config.yaml
model: "sound classifier"
dataset: "notes from a synthesiser with random patches"
train_examples: 78125
n_mels: 64
hop_length: 160
input: "log_mel"
spec_augment: true
win_length: 400
targets: ["oscillator", "filter", "filter motion"]
num_classes: [10, 5, 4]
arch: "res2net"
norm: "groupnorm"
activation: "relu"
weight_standardization: false
depths: [6, 6, 6]
kernel_size: 3
stem: "deep"
widths: [160, 272, 480]
label_smoothing: 0.1
loss: "cross_entropy"
head_dropout: 0.1
init: "kaiming_normal"
optimizer: "soap"
beta2: 0.95
lr: 0.0039
beta1: 0.9
shampoo_beta: 0.95
eps: 1e-08
precondition_frequency: 25
max_precond_dim: 512
merge_dims: true
one_sided: false
adamw_lr_other_params: 0.0015
grad_clip: 3.0
cautious_weight_decay: true
sam_rho: 0.1
steps: 4000
batch_size: 64
epochs: 3.3
lr_schedule: "cosine"
final_lr_fraction: 0.1
warmup_steps: 800
weight_decay: 0.2
adamw_weight_decay_other_params: 0.01
Rows from block 11, named by matrix and row number. Each number is 128 + 24 x the weight over its row's rms, rounded and kept within 0 to 255. All counts start at 0. After the name is the row's rms in percent of the matrix's.
# mid00: scale 1 3x3 conv (model.blocks.11.mid.0.0.weight, 68x68x3x3), inputs 54-62, a 3x3 kernel for each
mid00.0 101 [128 129 124 118 156 137 138 124 135 147 156  87 123 123 116 143 164 154 104 113 106 133 161 138 158 129 143 120 110 123 115 116 184 142 163  95 128 117 118 139 139  82 105 106 135 136 104 164 118 117 106 113 142 102 137 114  99 116 121 128 132 153 146 141 121 122 141 135 132 122 101 119 163  99 147 120 182 117 120 132 141]
mid00.1 121 [ 94 118 147 103 104 148 122 212 127 127 118 111 158 124 118 129 102 126 107 143 111 151  57 142  96 137 128 107 145 153 190  72 103 109 121 144 115 100  89 122 131 143 123 101 140 118  91 165 151 139 119 153 162 104 137 126  99 123 133 156 104 122 156 151 122 106  99 128 176 149 144 110 118 130 127  74 157 118 144 122 100]
mid00.2 106 [135 152  85 123 115 129 151 129 123 146 131 170 129 139 126 148 128  84  87 123 132 117 138 162 117 149 132 124 133 124 137 146 133 113 116 103 142 119 113 153 142 130 123  99 116 140 138  97 115 147 110 108 116  71 143 144 109 112 130 117 145 111 100 101  79 123 141 120 135 114 127 134 124 127 120 133 118 155 136 138 123]
mid00.3 098 [124 104 142 120 140 123  96 156 114 197 151 124 144 139 129 111 117 123 100 146 175 112 135 160 134 132 155 149  99 103 103 120 135 113 144 125  94 135 147 127 150 145 138 112 112 142  74 118 130 131 148 142  81  90 158  92 159 112 152 142 170  89 107 142 110 119 125 132 162 158 123 135 154 128 126 182 123 153  89 131 120]
mid00.4 101 [112 170 137 132 140 135 116 167 103 158 159 123 156 143  75  95  78 115  90 108 158 113  93 168 151 101 101  80 128 148 160 111 133 140 169 123 104 110 100 156 110 136 119 134 118 102 102 125 120 143 126 208  87 116 147 164 155  63 122 126 144 101 112  89 150 139  88 127 181 135  96 124 174 135 157 117 109 122 166 125 107]
mid00.5 091 [ 95 155 114 139 141 127 135 131 108 162 118 133 143  75 125  97 129 159 122 141 155 145 120 131 109 113 138 170 158  67 131 186 175 109 109 119 165 117 125 101 142 109 126 103 145 148 100 107 185 168  99 104 140  89 107 132 147 135 130 116 137 114 110 133 163 125 138 136 123 152 116 156  83 128 152 126 157 105 150 131 111]
mid00.6 102 [124 195 143 196 127 111 165 165 112 143 104 186 117  89 157 157 157 110  93 148 101 131 107 157  91 131 111 136  97 110 214  65 133 153 137 110 147 135 133 118 151 154 153 125 121  97 130 119  57 118  93 160 102 147 125 172 125 128 125 108 147 112 146 144 118 153 116 149  86 114 130 145 164 129 138 102 127 100 143 120 159]
mid00.7 101 [126 133 101 114 122 115 132 138 127 129 125  51 171 137  99 115 116 142 138 133 123 121 100 115 117 145 128 197 142  70 116  95 143 122 142 147  77 121  91 143 151 101 173 175 157 151 148 114 101 118 147 133 112  87 159 117  96 153 120 133 110 130 206 149 123 137 176 155 124 124 131 137 109 109 176 143 137  85  90  85 120]
mid00.8 100 [138 127 134  86 110 140 126 148 170 181 104 127 112 141 145  99 128 112 154 154 125 103 136  90  97 129 118 151 178  98  95 157 170 127  91 151 114 140 106 130 150 155 118  93 104 124 184 125 178  96 110  84 131 134 157 132 106 150 117 147 160 133  92 172 103 102 142 109 119 151 157 113 123 118 111 156 124 135 134 175 110]
mid00.9 108 [138 134 115 100 104 143  80 114 139 147 128 154 116 109 120 147 124 124  91 142 115 123  92 139 101 133 176 175 142 152 118 127 184 108 108 156  84 115  97 129 129  79 153 129 171 108 123 131 185 138 161  76 139 120 135 125 137 145 106  93 170 119 162 115 140 103 174 156 107  85  78 156 133 107 120 115  94 145 134 109 105]
mid00.10 106 [ 92 141 116 148 143 148 151 116 132 123 111 124 151  85 141 135 115 119 109 109 141 143 123 101 165 136 152 131 158 162 143 137  99 113 134 158 114 100 100 156 130  85 143 149 137 136 186 120 163  78 142 131 143 128 122 131 102 134 149 190 145  84 117 173 158 103 107 104 188 122  99 153 127 144 115 151 138 129 150 143 113]
mid00.11 094 [141 167 108 111 127 168 140 142  87 149  88 103 120 121 142  94 112 108 112 120 140 118 130 154 181 148 149 121 103 162 154 134 115 124 139  93 117 140 132 113 159 114 154 127 112 132  61 123 104 145 131 158 189 106  85 177 116 165 152 135 144 128  82 139 144 118 103 100 113 143 141 104 117 129 101 116 109  66 132 144 150]
mid00.12 105 [150 158 136  99 159 115 135 135 130 128 137 134 115 133 144 101 122 125 148 106 134  95 113  99 118 137 164 116 130 143 130 143 113 121 144 122 138 110  85 129 131 136 159 132 147  83  99 153  99 148 136 140 133 130 121 161 138 100 118 142 145 128 122 123 130 126 113  93 147 108 119 145 108 113 128 129 149 133 110 121 149]
mid00.13 102 [121 112 164 138 133 104 156 123 153 133 113 127  94 139  96 142 111 124 121 155 110 151 120 151 120 134 114 121 185 130 175 127 141 140 109 110  99 137  96 163  84 124 108 112 135 138 162 122 132 103 103  96 109 106  78 126 124  85 131 101 111 115 105 113  98 130  69 123 167  99 154 103 143 136 107 120 142 131 126 145 112]
mid00.14 082 [134  97 118 125 153 134 177 115 130 106 148 122 114 150 118 111 142 138 119 156 125 153 143 118 112 185 159 177 148 141 121 176 130 119 141 113 133 111 101 150 137 146 140 123 101 144 129  53  99 138 106 126 109 108 115 105 125 104 121  96 160 104 116  95 116 105 100 118 136 102 146 113 106 139  98 122  97 183 143 171 134]
mid00.15 093 [106 133 130  87 125 130 107 100  99 104 109  88 116 118 119  98  91 125 142 123 129  91 115 119 115 144 179 130  95 144 108 129 153 106 135 124 116 110 101  86 110 101 117 133 136 170 164 137 143 102  99 122  83 148 106 195 174 189 124  97 130 164  98 110 136 129 100 111 108  88 138 159 116 139 134 158  87 121 125 110 130]
mid00.16 084 [148 146 125 105 143 169 134  56  90 126 109  97 119 144 146 108 139 130 157  97 131 108 117 137 101 161 142 118 145 167 138 132 149 138 157 140 129 139 129 147 163 146 112 157 126 125 136  83  60 119 110 146 129 146 101 149 142 122 136 121 166 104 125 114 172 130 117 126 127 158 158 117 112 162 118 140 130 102 137  95 110]
mid00.17 099 [104 156  91 119 127 102 114 116 152 104  95 130  97 134 101 135 138 127 115 136 154  93 117 123 146 147 127 118 120 117 170 118 125 113 135 115 139 143 162 147 156 184 169 148 138 108 123 144  97 108 115 151 151  86 114 115  72 136 104 126 157 165 135 100 120 146  70 103  85 125 151 124 146 119 120 115 132  71 115 121 133]
mid00.18 097 [151  45 138 182 156 137 116 139 149 133  93 127 126 158 132  96  99  95 152 120 103 147 136 152 124 128 152 155 134 166 186 117 102  99 116 138 130 120 143 128 116 125 151  99 118  67  98 152 150 143 144 116  98 147 143 115 118 137 126 129 105  99 157 173 136 118 163 133 138 110  95 112 106 116  91 103  95 109 139 176 132]
mid00.19 100 [171 109 105 114 177 137 143 134 129  99 136  80 147 141 116 152 118 114 103 183 156 176 147 146 148  95  96 119  99 168 133 128 150  77 117 143 102 143 142 142 130 115 132 110 115 115 131 148  99 111 179  88 103 145  87 107 168 133 149 143 112 124 118 122  81 134 135 110 163 177  98 136 156 132 163 162 131 168 148 129 147]
mid00.20 104 [137 136 138 137 131 136  95 103 144  90 172 155 106 162 189 115 126 130 133 176 102 125  80 155 151 127 127 175 111 152 111 115 147 119  84 139 148 139 121  91  84 120 133 124 145 145 140  95 145  88 135 124 117 165 112 104 118 124 129 154 126 111 120 112  99 107 112 128 116 129 143 140 138 149  99 164 105 122 141 115 129]
mid00.21 101 [110  94 103 125 151 120 143 125 126 139 101 132 115 124 134  87 123 146 111  95 148  87 110 104 125 145 134  72 108 172 173 124 181 128 132 178 165 151 137 155 150 160 116  78  91  57 100 105  73 125 133 171 167 152 117 163 130 107 123 107 125 122 148 140 115 103 136 117  88 169 145 123 126 138 136 112 162 128  83 129 111]
mid00.22 091 [170 106 158  75 139 136 130 122 126 142 147 124 123 185 115 137 131 130 139 146 156  78  89 164 137  96 130 107 109 120 152 128 132 135  98 100 126 122 126 146 125  69 138 134 145 183 122 166 104 144 107 106  87  88 101 127 116 113 160 132 117 100 119 178 143 103 148  96 172 110  95 136 117 157 168 134 135 133 147 120 111]
mid00.23 114 [158 149  94 129 135 158 124 122 129 116 128 132 118 112 179 150 115 119 146 122 123 128 133 141 118 117 101 137  88 110 160 133 154  97 119 127 148 118 129 160 144 134 103 102 146 149 139 146 135 140 119  98 104  84 163 111 106 122 113 112 117  95 110 110 129 133 126  97 161 107 132 143 133 140 116 144 121 165 141 120 116]
mid00.24 094 [105 148 105 136 109 133 148 127 145 116 107 109 179 162 167 133  92  96 153 113  75 145 159 170 122 134  94 145 139 146 140  82 113 129  97 148 162 141 159  80 141 139 163 123 145 131 128  95 148 182 149 178 104 140 125 124 165 190 121 141  89  63 147 164  96 137 154 173 129 123  89 101 134 124 137 128 143 120 139 100 133]
mid00.25 114 [119 122  88 126 153 103 123 108 138 134 161 149 114 129 108 140  93 145 139 141 130 120 146 126 119 148 172 190 100 124 101 144 110 126 114 149 114 126 160  80 149 124 113 107 103 117 155  93 144 164  86 129  96 160 126 122 121 122 117 138 123 146 127 139  89 154 112 133 130 127 161 111 120 121 116 106 117 108 162 136 108]
mid00.26 104 [159 152 115 163  85 145  97 127  94 128 172 126 103 168 113 103 112 139 130 148 116  88 131 146  97 109 122 149 127 130 118 142 121 143 118 132  75 111 101 138 120 120 137 118 104 154 142 192 129  76 176  76 114  92 140 101 125 127 120 130 126 175 140 143 107 157  70 172 108  92 136 123 131 174 129 108 121 133 146 134 138]
mid00.27 097 [128 139 110 184  94  81 159 105 129 177 125 120 143 106 114 182 114 106  93 140 161 133 120 143 141  98 125 156 118 145 120 123 139 127 157 128 166 198  68 138 174 124 122 133 121 102 109 124 143 108 104 125 124 141 136 166 113 120 144 109 141 109 119 125 105 116 149 114 101 128 138 161 149 135 105 145 163 109 153 118 131]
mid00.28 099 [127 128  90 125  92 118 110 118 126 137 136 105 134 142 117 122 133 136 140 134 133 142 111 106  84 153 129 126 125 146 139 127  83 150  99 161 141 119 128 161 145 105 130 135 118 117 119 113  85 117 104 105 108 125  90 102 106 163 135 130 146 130 192 109 118 118 147 129 152 122 122 126 132 130 138 145 139 179 124 133 102]
mid00.29 108 [126 123 118  86 155 155 147 118 116 121 126 102 101 124 128 119  99 159 123 133 133  86 168 139 122 135 142 173 130 140 112 124 105 111 166 134 122 109 136 108 129  79 137 106  97 137 111 120 152 116 149  84 106 103 114 101 118 127 137 124  83  82 141  94  90 107 162 144 124 160 163 125 158 155 105 159 132 152 129 112 121]
mid00.30 107 [170 114 138 123 161  89 135  82 144 112 145 116 133 137 157 195 150 210 120 105 128 148 112 126 107 129 121 102 118  76 126 111 170 147 100 130 112 108 147 116 137  47 115 120 124 153 125 149 172 159 135 131  90 182 146 133 154 119 142 163 147 126 116 123 125 131 137 115 127  90 120 160 162 127 166 108 134 109  94  78  94]
mid00.31 092 [ 96 158 164 127  87 127 136 120 110  90 122 155 169 162 153 106 142 154 123 128 165  96  78 139 108 128  83 101 167 115 143 140 152 176  97 169 105 105 144 141 112 115 133 129 148 139 115 122 116  95 127 144 142 106 120 122 150 142 184 123 118 117 125 131 123 145  91 129  76 131 115 125 120 109 123 138 135 137 134 153 103]
mid00.32 106 [126 101  96 161 166 167 137 161 143 146 192 102 153 122 169 142 140 162  93 106 117 126 153 120 126 140 115 118 146 151 161  97 128 112 163 112 153 149 183 158 152 157  87 103 146 176 118  90  80 164 146  85 117 111 140 160 187 111 121 108 127 134 122 118 125 148 132 111  78 134 121 150 159 127 140 141 128 113  84 140 136]
mid00.33 098 [112 156 120 134 117 113 148 172 128 110  89 120 120 113 111 150 162 126 110 123 100 154 131 167 113 122  76 141 147  76 119 121 111 114 154 111 175 141 143  86 130 115 116 127 114 101 135  94 173 141 148 139 128 154 128 106 114 127  96 106 128 104 195 119 127 168 181 125  79  92 108 154 124 152 120 106  96 123 164 142  99]
mid00.34 101 [129  99 149  82 179 131 147 132 129 120 110 121 135 119 102 126  97 153 128 119 116 116 120 126 117 126 145 154  75 131 135 115  94 105 142 115 149 142 146 127 121 134 116 147 103 129  83 123 140 146 133 161 104 114 116 138 139 106 166 121 148 103 126 126 139  82 162 140 101 147 111 140 118 151 132 107 120 147 131 125 108]
mid00.35 107 [135  78  92 148 145  96 145 144 127 169 120 127 149 122 100 123 149  79 107 112 158  98 128 136 149  64 174 123 152 109  94 149 129 109 149 120 129 148 138 168 160 134 111 114 129 120 162 162 128  99 171 155 107 156 131 162 114 149 107 144 149 147 139 126 144 123 130 104 140 112 123 134 112 148  93 148 130 101  94 125 107]
mid00.36 095 [135 146 134 132 151  86 141 115  96 146 105 114 159 115 162 131 135 136 112  98 135 146 188 148 133 142 157 153 134 111 156  94 138 170 154 124 191 142 175 111 127 151 202  94 153 119 131 132 143 139  95 149 192 166 171 154 101 126 135 117 122 102 138 138 126 129 139  85  93 151 138 173 113 159 136 111 106 102  76 142 156]
mid00.37 097 [132 145 163 132 139 143 143 155 151 118 112 129 149 124 130 130 182 160 148 106 112 154 184 146 125 163 146 128 142 113 130 160 134 127 143 111 148 103 121 116 151 158 129 173 168 152 124 136 118 155 119 152 119 142 131 131  84 156 138 131 130 140 163  88 110  97  89 106 168 150 156 107 162 127 116 146 162 116 130 142 139]
mid00.38 110 [127 121 104 157 137 100 135 135 124 126 164 113 133 140 138 106 147 101  93  76 108  94 139 129 115 118 124 103 123 118 135 113 138  98 104 133 109 134 183 120 130 160 139 112 174 173  93 168 183 114 112 124  59 144 150 167 200 139 189 121 104 101  80 143 109 151 138 149 159 110 151 124 159 112 138 129 129 153 101 154 145]
mid00.39 106 [203 116 117 111 131 127 118 114  77 145 130  96  80 159 127 118 141 123 109 143 127 142 116 107 124 114 135 145 128  96 108 137 118  92 124 146 116 106 130  94 144 140 173 134 146 180 141 158  67 153 138 105 111  83 113 131 135 108 119 109 150 115 108 126 149 113 120 132 104 124 124 109 138 126 114 153 134 118 137 162 129]
mid00.40 095 [125  84 130 160 160 131 123 158 151 127 146 154 178 119 165 144 132 117 137 121 129 102 155 115 123 128 107 126 113 154 121 105 138  81 144 162  99 110 134 108 115 120 106 134 109 168  87 174 127 163 147  98 110 104 134 127 142  59 132 136 107 118 167 166  89 174  81 119 135 145 136 107 112 131 108 128 123 150 121 120 117]
mid00.41 098 [116 160  91 212 136  91 172 141 117 147 172 144 122 133 105 129 114 161 125  95 164 106  92 130  85 150  96 126  92 161 143 140 103 160 157 134 143 113 122 129 164 152 130 159 112 134 136 136  81 101 145 149 126 112 102 157 105 122 100  95 101  61  91  88 170 126 123 117 141 102 121 122 172 148 164 128 138 147  73 114 114]
mid00.42 109 [161 132 122  99 112 121 159 139 148 139 149 132 143 156 114 110 146 111 101 120 118 120  97 142 150 152 136 132 131 146 174 119  76 105 150 148 147 155 165 133 163 144 152  78 150 110 118 171 106  94 139 149 100  86  98 129  85 109 129 131 149 129 162 139 163 149 104 143 123 113 121 151 107 123 110  95 144 121 127 106 159]
mid00.43 100 [105 134  67 181  93 161 140 139 141 107 186  93 111 121 131 126  84 103 143 108 103 122 120  94 107  96 124 173  98 141 121 149 111 155 123 127  78 120 136 116 203 139 140 149 125 143 149 167 134 118 123 139  84 150  94 113 157 135  83  92 121 164 127  78 132 133  97 140 125 159  85 142 126  98 117 173 128 134 134  85 130]
mid00.44 103 [139 113  88 116 145 119 143 145 137 131 161 114 155 143 150 128  90 134 141 119 114 141 129 135 126 136 111 130 100 128 118 132 125 137 148 135 119 175 150 134 121  90 180 138 132 142 102 145 144 150  67 161 132 111 184 174 134 133 104 137 181 193  78 132 142 126 123 102 129 138 155 115 115  95 151 105 145 133 127 135 161]
mid00.45 104 [166 107 176 155 128 130 112 143 159 109 114  93 115  78 123 123 107 109 127 108 131 106 175 134 154 115 104 127 174 136 118 155 140 161 128 122  99 129 165 123 113 123 154  96 115 111 130  92 138 130 161 153 145 157 193 114 155 118 141 119 159 112 112  84 129 126 157 115 129 119 160  97 121 144  98 124 105 146  99 174 127]
mid00.46 110 [172 153  95 137  98 184 151 137 110 125 154 117 161 127 103 159 117 146  97 144 125 158 103 117 107 153 117 131 138 146 178 123 133 135 119 149 144 178  96 102 101  98 114 155 149 134  96 140 105 127  82 172 161 107 143 141  93 147  92 132 165  95 156 115 129 115 140 129 114 157 119 163 130 143 126 108 169  93 126 132 119]
mid00.47 102 [128 138 110 140 125 151 131 113 101  87 120 184  93 140 164 140  89 134 166 132 133 175 163 129 123 121 135 112 162 125 109 116 138 100 133 103 110 115 107 131 149 165  89 175 204 149 124 104 144 169  90 147 155 126 123 197 141 137 154 116 130 122  69 126 128 132 113 132 125 184 183 141 152 115  96 130 147 102 114  92 134]
mid00.48 099 [140 158 153 123 114 165 157 138 129  90 115 175 121 112 162  80 153 110 140  96 126 142 122 126 106 147 156 109 133 138 153 123 119 105 161  84 141 146 106 131 101 146 101 160  89 110 148 167 132 119 203 163  52 177 136 125 159 135 107 115 111 127 141 100 137  99 131 166 111 149 135 138 162 118 119 109 139 122 139 164 116]
mid00.49 097 [127 123 149 134 117 126 143  72 155  88 121 150 125 149 137 126  93 118 124 102 146 111 126 152 115  88 158 101 154  90 106 115 101 160 146 114 121 149 161 150 150 113  89 115 147 194  66 129 109 143 116 113 157 137 125 153 132 119 131 119 121  94 131 151 152 112 141  92 135 127 149 119 111 125 128 155  82 125 124 140  97]
mid00.50 087 [154 108 124 151 167 137  88 105 105  79 125 111  83 137 121  83 166 121 107 101 153 144 124 124 142 119 127 188 143 119 114  78 124 141 110 110 110 159 125  82  96  98 111 132 110 163 117 133 120 150 120 125 154  65 151  91 145 162 155  85 144 152 129  81 139 117 147 150 128 117 130 102 146 144 126 139 136 144 127 123  82]
mid00.51 083 [128  61 102 108 137 153 119 144 147 135 130 100 149 146 102 166 160 140 140 112 148 113  96 165 104 154 127 140 148 134 105 150  88 155 111 108 100  81 130  86 175 178 137 130 136 100  89 129 110 113 133 115 130  98  84 125 169 182 163 202 146 152 195 126 144 150 103 123  93 139 127 134 126 147 141 158 145 184  90 102 121]
mid00.52 096 [137  94 126 135 138 153 161 122 150 142 122 132 163 166 112 159 139 140 120 118 115 160 165 139 127 114 123 178 103 148 111 140  73 106  87 103 119 108 118  97 107 130 146 120 147 109 113 115 138 123 117 152 157 153 140 104 108 128 120 135 100 175 141 144 149 124  98 115 138 151 108 164 129 131 121 102 162 127 152 109 131]
mid00.53 100 [103 170 106 140 124 162  69 135 147 147 140  96 147 138 134 111 146 106 165  94 112 143 118 135 137 118 131 153 119 129  82 151 103 124 135 136 162 116 151 124 142 117 136 149 135 121 129 155 135 118 112 158 164  80 151 125 139 140 106 104  62 134 146 154 151 118 115 119 116 181 118 123 127  66 111  96 131 144 137 183 118]
mid00.54 096 [ 80 116 149 124 149 113 118 137 183 108  91 151  74 131 141 131 126 117 134 102 133 124 144  93 129 130 127 130 135 122 168 153  86 144 116 154 148 153 120 128 129 157  99 102 104 131 114 106 143 100 149 134 154 102 141 145 146 130 133 111 105 123 108  71 199  96 141 137 118 119 152 117 138 137 120 141 103 112 143 100 106]
mid00.55 100 [171 110 132 133  97 104 130 158 133  91 142 114 119  95 123 128 140 117 134 147 151 118 109 128 128 111 117 139 131 100 133 159 129 143 128 107 137 156  71 118 123 112 129 150 167 176 140 168 141 134 108 108 117 102 130 105 105  97 157  92 108 143 139 159  80 170 125 105 148  98 133 111 136 148 119  76 147 162 143 164 124]
mid00.56 107 [106 119 102 123 152 172 140 132 115 123 133 124 106 110 135 101 149  84 161 124 143 124 119 113 139 123 120 113 143 127  92 110 118 156  94 112 139 131 137 107 119 132 219 130 130 117 166 108 148 153 113 116 155 154 121 127  95 108 104  89 141 173 190 127 126  89 153 125 102 112 170 167 141 113 118 151 116 121 103 115 150]
mid00.57 079 [108 122 121 120  88 127  82 181 119  71 165 134 109 107 127 137 126  92 143 125 130 120 120 116  99 151 109 169 118  90 165 153 113 144 105 185  96 112 130 144 135 116  86  79 114 101 111 125 152 139 100 116 138 127 187 135  98  92 120 102 101 129 116 134 118 146 131  90 127 121  78 114 134 141 149 139 115 155 118 165 151]
mid00.58 099 [135 159 118 139 141 138 126 147 144 153 149 100 154 130 138  98 189 105 130 112 131  99 116 151 126 112  89 102 118  75 113 137 142 148 116 128 115 120 115 102 102 132 121 125 140  84 123  85 162 154 166 142  94 196  99 143 129 104  95 122 115 142 153 109  90  98 133 134 102  75 118 149 123 121 151 146 132 120 123 122 163]
mid00.59 092 [137 122 165 141  95 121 137 106 127 188 115 131 108 146 112 107  80 165 150 120 117 146  92 116 101 136  97 140 125 111 147 103 130  59 156 139 151 123  80 118 131 150 152 130  91  99 141 124  94 143 158 192 109 112 135 166 113  97 147 156 115 111 121  97 105 153 150 125 166 175 144  89 160  65 109 137 140 125 103 112 100]
mid00.60 106 [139 153 129 117  87 186 112 158 113 124 126 134 148 135 152 161 121 128 164  92 128 122 140 140 100 144 100 137 136 117 168 126 117 116 105 148  86 157 124 127 146 123  93 139 150 130 177 155 181 131  97 157 116 151 135 158  80 103 155 163  77 162 101 144 112 142  92 150 183 107  94 120 134 126  76 117 152 107 152  93 109]
mid00.61 109 [111 127 107 170  92 137 147 111 186 134 103 120 127  79 107 151 135 147 104 134 123 176 123 112  83 124 146 144 132 167 123 132 137 144 152  94  76 140 132  87 137  83  93 108 128 169 158  55 143 102 178 154 146 208 161 114 103 125 137 133 146 201 101 116  89 127 131 146 148 129 178 175 164 154  88 132 156 144 112 125 131]
mid00.62 090 [163 123 130 145 116 124 169  89 141 124 168 131 130 107 149 138  94 111 141 107  84 117 125 125 149 176 174 189 132 181 160 161  86  95 150 133 153 159 142  79 106 114 102 118 141 184 112  95 169 145 118 132 103 156 124 116 127 119 108 174 116 100 130  97 143 140 160 101 124 110  87  99  85  93 114 115 143 129 119 123 133]
mid00.63 096 [169 131 147 139 155 166 107 110 148 114 133  97 138 133 100 122 160 168 145  97 131 135 113 155 136 135 145 146 115 154  79 150  98 127 117 101 108 103 152  92 124 147 157 131 139 133 140 108 150 209 138 114 113 158 147 159 109 132 145 159 173 129 123 122 156  92 143 124 146 105 117  87 128 138 133 117 115 154 114 152  99]
mid00.64 103 [153 168 153  98 141 135  85 118 124 111 173 149  74 165 103  92 118 126 133 114 122 131 160 126 145 139 103 135 158 140 118 143 142 102 100 145 114 143 137 112 118 161  76 107 119 123  79 163 143 132  55 192 180 115  76 140 148 133 111 183 187 120  59 105 144 113 125  85 102 145 142 152 124 129 154 123 141 118 147  88 130]
mid00.65 095 [146 129 115  88 107 140 123 119  84 104 181 162 119 142 104 105 141 153 120 153 147 142 131 151  96 124 141 150 155 170 103 151 117 130  99 147 141 144 107 145 137  74 107 151 166  92 113 134 159 121  81 200 171  95 130  87  53 118 128 167 101 154 140 162 188 136 130 130 163 138  97 108  77  84  98 162 142 121 150 108 144]
mid00.66 097 [119 148 137 158 106 165 127 124 131 101 101  81 103 116 117 100 122 133 153  91 119 107 138 145 115  92 127 121 103 121 126 131 113 208 165 142 115 104 116 139 139 100 126 125 143  96 146  90 104 111 106 116 123  82 139 138 135 104 129 120 104 110 130 130 124 175 139 106 142  80 137 128 117 106 125 130 139 109  99 194 110]
mid00.67 094 [112  91 130 132 101 114  95 135 138  76 107 115 148  98 171 140 127 114 109 147 140 124 160  89 164 119 130 119 121 107 131 133 129 139 127 172 147  96 111 147 161 129 160 109  78 114 177 142 137 124 138 121 103 125 151  93 114 118 150 184 104 154 110 157 146 121 145 165 161 143 119  87 135 111 139 106 162 121 162 144  81]